python train.py --arch="uvit" --mlp_ratio=2.67 --num_experts=16 --batch_size=128
Rows from block 3 of a small class-conditioned image flow-matching model, named by matrix and row number. Rows with one number within an expert belong to one neuron, the router's apart. Each number is 128 + 32 x the weight over its row's rms, rounded and kept within 0 to 255. All counts start at 0. Numbers have three digits each.
Before each expert's rows are labels from the 100 images, of 14976 (inputs lightly noised), where the router gives the expert most weight on average: "patch colour" is the nearest of a few named colours to the mean colour under the peak; "place" is the part of the image that holds the peak. Only what is clearly more common there than usual is listed. The data: drawings of small networks of dots and links.
# router: slot weights (model.blocks.3.mlp.router.weight, 32x128, trained with AdamW), inputs 0-127
# gate: expert gate (model.blocks.3.mlp.gate, 16x64x128), inputs 0-127
# up: expert up (model.blocks.3.mlp.up, 16x64x128), inputs 0-127
# down: expert down (model.blocks.3.mlp.down, 16x128x64, transposed), outputs 0-127

# expert 4
patch colour: pink
place: top centre
router.8:115140122120166152132121177142154134143090115135114088177141117201104068095110100131084150123125168191118136115108126122052068120078114147141118168102184136162123162149178159136121076130144101097132104088138056169097143138157143153124163191151211125106105100167200153168133131090111121112144150088175121145143108121060105152148125128109123138173140108128171129076067121067177127131177
router.9:149165058115126132101128129134136133122138143122065152167149150168099073125126137166159175169180122114118133130059190145093143119122134095136121141124198146107095181202147129068092061129053052125136171104138103171178134141126086143123103171076194125166108157147170170137098114085142126128119083104139154101090129105106117172137134156120136104125160085129173180119106088083146135160148
gate.8:088108171151142100183155119127115159103097116107146088133140199069127147163098181135121155056133102111162106136096099078138133125146096125174178129151194176139129105167122107125135160121127135079119131135034164113091194168148108139109119177149159066107180125131188145138145067067100143156079130183091163111150107147138084115111096137084147140120117098168158099150126106096120077163153
up.8:158119092110073147045101094131131095143181119126126197137138104176148081076141097115095114175142141125095141146152151168108115112122136154078085137105075091121143157115105140152108130150115083199122142111190135139174087068128114125174172064114113168142099145113079151135080133157130142163177111103145078148128129080113178134187162116166065145145186144075114119165128115189119165098126
down.8:102084152104078148172135118112075181127071140146131090207153153182144139064073158098155122150103150121135156089107076119172133119097107090127154122136121144138157152154136096093027074130146100135130112136137123092116172120060159137129115097112182130157113165103141140118125107095123122146141086107124112149164028119175159119184174102113098179132114096131144071162099093124123067118150

# expert 11
patch colour: grey
place: bottom centre
router.22:044135131103105128126128162138087127164128097124104097174131088150139102126127126144107145095093155187173148111093163122094108122150165112163102141142161086108106172120186112115156063141151100151111122074119029167110095141173085127163114170111208119169134097163169172128198120127156084107070072138176138085159157086096147149136136165122128122155096113116156136057139108100115103145170
router.23:089100142133139139115140115123161114107115087114112103119106109156130085086212116152103124032106088145167106125122173132113113082101086141058123144143161160187115086101138165107216145058143118160159131088218100140110134084085138103158142155117126091084137133164147123191106131141095126116122158168142127105114094150089145135136142093178073145165079131123197169119139148138109119155183
gate.0:099089162154159093174120116178178206134070134179084112061139171132187112136141114098111120145130133134155095045126102138153169145101095121103113149114113130156129108137076165091193200135103135100145108102175194127051089097062163135074181114123098115122161149100142118151125092104132109131139122105141120098076126135144127126080125109164178136111112096157149110185162127111174102122161
up.0:094157156146128120168096094167161151150115176190110107048098155151168114112111117108106116168102130133138131015146111141139145171100121142088152140096077132136118176134098132165181126133130180096136075136163168098075118128081151135111177155132133139122119129109138112119148158160169104120187174122113092080098138145140131146088089109122205149092068148119141044139087090100172092118176
down.0:199159106151155154097161179125111094113136074093103157061119085086107108172140139136136178091119144159166096192129137121129114090153146138174111107126172109150134126123176139186045124082177129127161173135095126094145163144115131108167132145112136050122133095141121157147102147133172155118107074135168124153094099215144109132148143193113126173130094182124103178126091170153098113106068

# expert 7
patch colour: black
place: bottom centre
router.14:059141172112093142113118091129192096158103114103120126101111068158104184088144121156110135059113149157144157140109166154143203119136118131097103171197164077147094068135128098090191147162119132128108153133139207139115154058094099142092124102130110094135168173157163153129098194135088127106090114152094096095110114177128141087132132053164120096137093159120122143118160134099080135081129
router.15:078134145119105109119095131124122116166117134178174089079114080156106179124159164143113139070149156157157205083100160114160202115164085106045110137131093127087124093125154110061192206135106146126146155137169179123146103104110155169110119133158098098127202158140146093128132134186091120127131123121090088076116141166131169108176119140085096140135072137126114138165117136148062135097123
gate.0:060098153196090150083119137107203109116100117128144064154080082130104196117126109161121134101171117141124100138148097106104155067123143196119159138133150162121105144140172130124102153120132135137138122097170139195154057135091124142132085111093175113092143110229109102112142093098134165135163067101150161100113205159141166182121119134150104092075129097148142133138153074098099132133140
up.0:160180122093131079182147087144063135144163110135120200112145199154177067180145134099145155139058108132142131098116158154146110171127095052128108103142104069105146128115110148111151111109112125109103144160105146070111172106153149087122146118157081152160118181047158159125090142160119100153071198153111071136169078121113109077139125132105127181185114138093125127096138151139156150128134
down.0:091125089216121116137132139110133139141102155145117110172074108134166102145110178140096112106191116077106110119175124131092125124155143152144112127144178126160145082132188095139117109147116120116164116122140061170163122154116063200135106118104139125101190102193076114068149129120130189126101097074082095142102109090070171120111161116170101086080162087094140072146183115109083140157112

# expert 0
patch colour: brown; black
place: middle left
router.0:078139121098077093114112134106197114153108104112141143087092117131123174079155096114079114116139139147157170106127144153151170117181133083124130102169144092108127125127077102077156129211201148158113138116089148119127135115103119152073055113099093096152205172141153124104093198103095096092084161152129145059161140196156101098131116116189160116139117113122187154140157157135131147147087
router.1:086122140122101104136134119105156143108154125112118128154094106115123150113174126169100086088090112115171090123111193144143157092127121143073145121222119128123113111137100136043192099159187129157137154109159167135111176083100113081104101134108099094154156168135121129145098147115133126174120145173081140109170120187172170064108091068199120097147065062120141155071163115157100091129152
gate.0:153106109157141166205100117129097138133105153112133110117105184138159085158173170112148151109098125145127100145157118143042132161115117226094123159084158119164139074176085136202133108120089116111173119173152138150099143147162105129122199136162123141096087128100116130120103076071119076132135112131112082163078122144068124190140148147113139140051159147119120119140046092106105139131153
up.0:142054140160102116138133146183108132135119144133126082197117110116133089087154165102178122159080172146148113169166138102099104174140123174103128153079177110158152122172106114168089123104139131103131168149118095143043144143167158127196184085124155172067100147157096074149084085123115099180127123074086106152105140190100086177112125153094164161089130133063128132121095124123126128094097
down.0:138125120099131146127093121114152096084096084079094165148158196183144165160136172159112142084131180126132062153125079108182115077093151149180168136097116133131158177133123061139101195116120101136109138166168115110099112142157152115161111146090165141099140109205157141129126114119102114134103099182165221068130142112162123142129133135162133153188140167147109098087138096069162122186090